python train.py --arch="unet" --model="image flow-matching model" --dataset="rosettes with rotational symmetry" --train_examples=97500 --image_size=48 --horizontal_flip=true --conditioning="none" --objective="flow_matching" --cond_dim=128 --logit_normal_time=true --norm="layernorm" --activation="silu" --pixel_unshuffle=2 --widths=[96, 96, 192] --blocks_per_level=3 --scale_shift_norm=true --attention=true --upsampling="transposed_conv" --init="trunc_normal_002" --residual_init="zero_last" --optimizer="muon" --muon_scale="match_rms_adamw" --lr=0.0049 --momentum=0.9 --nesterov=true --orthogonalizer="newton_schulz_5" --adamw_lr_other_params=0.002 --grad_clip=5.0 --steps=6400 --batch_size=128 --epochs=8.4 --lr_schedule="cosine" --final_lr_fraction=0 --warmup_steps=320 --weight_decay=0.09 --adamw_weight_decay_other_params=0.01
Rows from block 5 of a small image flow-matching model, named by matrix and row number. Rows with one number belong to one channel. Each number is 128 + 24 x the weight over its row's rms, rounded and kept within 0 to 255. All counts start at 0. Numbers have three digits each. After the name is the row's rms in percent of the matrix's.
After each channel's rows are labels from the 100 images, of 14976 (inputs lightly noised), where the channel reaches its highest value: "lies over" is the class under the peak. Only what is clearly more common there than usual is listed. The data: rosettes with rotational symmetry. In brackets: how many of the 100.
# convs0: first 3x3 conv (model.enc.1.2.convs.0.weight, 96x96x3x3, each kernel summed), inputs 0-95
# convs1: second 3x3 conv (model.enc.1.2.convs.1.weight, 96x96x3x3, transposed, each kernel summed), outputs 0-95

convs0.27 088:114109140167148153159107120110155149108120134159161134165114119107126128119131165127138115130148114106146150167105171096142131130099084094108134139148105121205113158115103152150133158168153134113125115089100097162109116155132115144107099143157152127112159105095145121097136095105118150079
convs1.27 089:125137131124117124078124099129093092145127103109062143133173151166129107157137128123146140113126129137123146130150118116143137086158173147160125132087150127095157123137153103163145111066113116124117162188144136138142111100134111111130177112128134144142106118174129143117139133137157142186
lies over: rosette (87)

convs0.72 061:158179137108130128104094116120150118126118098128128102133089145161124134123144163129161139118103091106149147105116099138129148108163138143119101133113146107153090112115118140115107103119097127147080138152108114108141104144094185106120182081133095099106137115130143116075146115108119057117
convs1.72 108:125134141114133098121169138083215132094118094071147127160142119101157128122098146105132126144136112133123115175128121099135134105157104146137133156121166122149134142121142103138120122111141140130186124077166144118128075125136139132113097155114134113125145073101133134135140134086131163126
lies over: rosette (100)

convs0.25 093:122125165117136133129167137111138120108109139120106134125163129126136145132105161111129124101145174183140159131180089113083100117101110127133125138092075134147131157146158161126137166154080132153157121124160136133125119098127146157152206102124091099099133114117117099152107117123114153116
convs1.25 105:153134131135125138131119131136149130146142152152123094142098120119077126167175111116159138070101132105097132100088161103170113133107143131107163130110178110109143135104109106145165139097163137104118121143157100095128112154103111142096056136131107155166148155131122107137136124132083145128
lies over: backdrop (100)

convs0.10 082:114129096143149198140144152091103128085144120139191138176153152145133133148149168123125118162120147108124136144103161128149168121152101128080111146138120129131140137145125125127140126128135129114117078130119107150133099124145075161095149130164154141113115097157120132067165117147135152105
convs1.10 093:138134174133131104119135099107171106117084130109110135101161137099147099105103138124196129124121125146126118145136124133130096136097117134212107135129151127137089126101165122130133127102124115116143149077130129124141137142133157152184138164105087128133149134105149145140142177098095166144
lies over: rosette (95)

convs0.67 088:159122144083068106143146155097090144172139085153148116125131096149154110167159112158150081129132126125110147141119133167117115112163108137199144162136120115137127140102134138158123121142157129141106138154133135129088134100147132112113113142132129127115132142088107095171119096105171125089
convs1.67 077:112168128166158126112127117127152109114080158107106164133136158141130155118094129083103148152132128143130155129128156108134139163110139132070109141140181145151123123129122130119153164119109112110161124106114109162128128186101142132143178135152146143147113117157110140078143153155123155193
lies over: backdrop (91)

convs0.39 108:140097110145135150133136131145120113119125107140132123135168116140138109166150091074139124131101135185133120141122083136158167137152100157106097166176129148129094113118107114176127125161118116131138114127054134159138115112102140141117125130144151147128109093186137183094128132114095111145
convs1.39 113:155185131145131146111114106149111166128124126136155107135076127144132121083119129132115116164118096095149149105109102132113110134106156120139144096096101124113145131133150119113122123110172132133110153171105102116148155130209089112131143126101148107125156134080145130151123090163148076157
lies over: rosette (100)

convs0.92 104:156107114136112088129114128130088161112110101067095126095121121115103145148120101137139128109113118117117101164146148078153126097107087105082144124105125116098138121117121144133099143151099114096150103116153143126104123118119118074108153115076200130114099136151131118127089090151138147120
convs1.92 099:123124123115140151164090109104143124095129123128122124148117109123143105122101149123165137140106095090146118127097123071135130129141127133135113127154144226128149103120121098142155126130132177172140128141156140123131106131140093155138122154155220130160132121153167153135141123115130142149
lies over: backdrop (100)

convs0.89 096:142119112148164125164128125137068180119144160157138145135102122158192145102145100163130133148127168139134141101158079109146133156098105151159121145141134124171134161125113148063139147112105140135155150110108112143137112140135075145113136104148156138158168134130121113121142104110099124139
convs1.89 074:144136139136120173102129130140125101151147151133105115161148163146079125143119146113088099103140113143121130117128172140125158137159141110093122102122113101077173135112128134193110135130127121093139131124131118115135140118153159125130148159090125147131080125118163118163144167136192187099
lies over: backdrop (83)

convs0.86 080:146115110163151174169108134136109159108155117143145175121160132162120093138098146165130050142110124122114139118114138153113176122119172123132115156159104129135120125159101144110132104145153104128152125167129100159105146160137142135128117103113121129159138152094106092118172129134146123072
convs1.86 103:092134160120140085111158128123142092157112149133134096129103114129142123157166110069153177106138150170146113139130119110115122145144083143150096118103178205140125127144149143143125148115131134125113156113143129137127079143090130091098132126161137092125146108139150176123117125150115136160
lies over: rosette (93)

convs0.35 098:139137153109119086146146166144120139115099119114164138148123147133129130139093152131144103099119149104144129147148141134111131147127177081135163105138164131111117090112132109134175112136163072129104176152098136107131138133130123130175127113127184117164144135106119092126126127146197158174
convs1.35 128:121120123142121132093143083128120162126164159118123153128139166105138132121188103130098119169116135182106186086151129127131121115154090198123127135119114095140133136169152145097151135113130149145160120140107125160094144141098162136120138139141076148144134121119133152104148147137087128100
lies over: rosette (82)

convs0.87 096:068131139137125119084130145126154111079101139094126108117132109107136079163126148150124114155120098132105134113102099129096096151092128119128096140107115153063144120136145113109163133144141125133127128125112140150076130111151146138091145129139170124155100130158136171119161183096097163117
convs1.87 084:133094121117114140158122145148118122137144155106152149135104128128119162056134093168137122157117130133140147100144128112148085087114155149117181113147114132115147102128124169124106115112118136154153119114095112132117137159089087109151140107122093130118164145106155112216115117152153109102
lies over: rosette (98)

convs0.31 090:158112142109121143129120117099172117150116126129128160141139166113119114113098165089108090115155121084123100121117137151109169142130133127128083157175164098152093156107079174175123146114147160142148127133105137107156146133161158134145103183123111132122164097125129128074138133113135127140
convs1.31 096:089168130154096129149122142134098117101138111160128156151127096113139139150118065131102119176145124177117129143149114126128122110156115159155137086112101161090109095156153132111146088196145136147125156123142141158106141125149110134112153119130159112137113161110156157159113103108173109126
lies over: rosette (91)

convs0.32 098:115098134152111112151122142119178110141160177128114148130135161142140119108136109127156143123136131120157143149117134087135135115173149104132119145128117131149110150133122080141160100132143121125069168116120139119123117175085105086138079064101099154133175157096125119166115109163149129132
convs1.32 079:086122108120104150125168140096125183180108120156136134157182116151164140144083142110092121154125143166118107116137164129143148135115132103112126083127171117118107123155115128132088147129113143133133087102103124161162177081125163145132129162143129087106111135150119134112147146160125140120
lies over: backdrop (95)

convs0.33 073:152097116097116161097149116106105139149119143157109149164098084111112134115124116141124105141131161136126150112143145122086130120098099113143143164072124089107095136119133122086134145176075116173091078138094124085116160129105134104108110151133112115127100141163116097110112102148124106118
convs1.33 113:112124147125134098158126173090169124106139098089136124112126130155105153137125174168180140091109144106114112140097146073166116142104146139113107124103152132148122151088089105155161119111112108124141129108192112109147085121118109146119137157123087142152132099115135134119105154107105097123
lies over: backdrop (96)

convs0.64 096:119149092165092168161155145140111151121129101145126124146173123149134114141152147148134120157079057157160140150105137121144179115081141131123093147140107133103150157137089110105130116135130151137151149151163133111112131139164153123127120117123071128156131109129111147129090149159129180123
convs1.64 092:104111172139146110120115164097150054149137120151124143098147116122110138180103116114138164098156186127112107132144116125142145170127158136151121085105170129140121148147104150164097110132139095126120109124139148142156106118108095088122127143109113111099107156126136146098161146127118075102
lies over: rosette (93)

convs0.4 094:149117159156144129111108141131109096115129136128076128133072139123161120150172146092133111094170127128146103113140159116126103095087108093098104079116143123118095129122137140113152101092136124100125129135173146092128130091109125120147161114151114106124113174102142098165064102131147114125
convs1.4 092:118132115121125159134104149120154121142135119132123115144158101114103130084152115117114157141125081142097110115107119111151152090159110109163148134107089132153111126112116156146123111129151143095157124081174114109119081134104113129135088160060183136154121112176102169165123152125133100135
lies over: backdrop (100)

convs0.14 054:058136136109089129143096115152132130116127143138141148125163121101134079096149105096133121152134093131154146134103117176112153131127121128118146109094070147122135100132124137116141156138116166107071151123127103151139126123132140104145151101109081116087143124103116150098063102151098125107
convs1.14 119:101124141130150129119131129081142106176134134153108155116143100132140102139108145078097151106143138090163150144128152130127109147134106124128078158111131110165158139132110120163134129121096098157151087141173116102136117109118086134084115177122102174169128104160116166110152150093134146124
lies over: rosette (100)

convs0.5 097:161147091151144138133127134100097118136121131126109134108123157132055106130129118135126094123088148146126137163169112128136164102131084120163094091155138136118158108126114117147124149148144145101057140115125109146117135120122136138126151156130157155193116131134136106169163079134161138164
convs1.5 084:129150130138123115167115103103204116142086118143107124150154087135155120150102124128107137142157131089102075115140178143087100148149113121099138163174172113167103141148144135135134118145107122128178115115145155134166123130118132110140089126122158094112127109129113127129121178123123141093
lies over: rosette (93)

convs0.76 114:136139170115133144076167113123127115151117108133144114146131134145082151138158114134120114157152151145108139132157143141107110105163165150075153139101138133129123103104141127151160122143108130131125123138153155139145151109117152087142152120112046144101106128122136109159039156134113153124
convs1.76 105:147103118145151103129137128140131179109171177122131117094115134102128120115160106130178152073118154080152163127126149124119128141051147116127147077134126158128144155119118111100117168121133146096124126147143115095118119164093130147135101117109083139134145154131126115139150132119107073141
lies over: backdrop (100)

convs0.7 151:125131104099126146119118113157150107126125144124120126127162152125142186167084110158155139113078168163144122160162171095103135143135122146147156123095151141111161129137125135132120188143120144124127131135161131130114128120119123137100159118089087152132126121126077118185133113138112200136
convs1.7 102:147102142145127099126172156109119106113184127112127116094134183131146079167164115123120141102124157146125157095152123122156119126097169089128126168113104123158114138089118116140179127118140130170132172104149106129143104147118118115110102152131126116170101136139093116108109115144107072132
lies over: backdrop (100)

convs0.71 137:113152115147113147118210162131135126125115140111171136138115138103108112095185103126099107110153094162127120128091147151169126099084120148092095099153135116145168102117125101106164110146135110181131095132120107114116144110129127134140162121127107084135104148098120142134106123091129099135
convs1.71 134:164121136125130116129118130140145118125136146108109138086128185119105097155166146156134141083142128185142188102121116152117109118085173131133119151086083104125151157095129137136091143128120102082127120136115098121159129130117119102152100124143136151085132160090113121163146126150084107115
lies over: backdrop (100)

convs0.1 100:130089161120105131164130148145147143114108081166125101149091132115135185141135160093160136147141128122122105149135170146122159126128161130109138099146130172172158086105104129150142128127097133127169156124108091133118148164138150124148152129153117143105121081159106130101130127131116067165
convs1.1 088:127126124117125139112120113119111115153155131123136128132145148136148059114096102176101122125143183114141102150137105146127110153135131147131132153160117106102095161142123121158124146137157112149105111135127138122144140093112106149156088128116170128144133128088171114170134195107161205107
lies over: rosette (89)

convs0.37 076:130152178139148063134139143158068138180106118159131152137089133139143164095143153132130099138158121127107118114158148147119083151144148138117148163132124114096144104094114133113156137113134168149125129106126124152139183106135072097173125123140123131132163138118090124131101121108120099127
convs1.37 063:111102080132122186138122114103170132153160153109152079115148144103129098147107146117082135121160156156105102142143100159106166143132112151123119148123112137122110146128157133139095139148152085124165114109122093116146114137138167170150159161107127125128093103144149125108133160156169165153
lies over: backdrop (84)

convs0.53 092:116147127113179118162123121111147123151106107122118143125156097113155104148120111097121154132141104140109109132111151132116131115122088145122123139185172142154131117124144166142071142158147130118125108135070126134143119145065124153133160144126205107157136132149128148062137125106143110104
convs1.53 155:143150107152108151139139101148105142080147118111146134141099158155143129079136126160116086162092125138150121138142123122124100118152135085151148141102068093114131114139140124123145140094140170126124182117150118119107162127188120113148113119136125124110136119096146137164099072168167139154
lies over: rosette (94)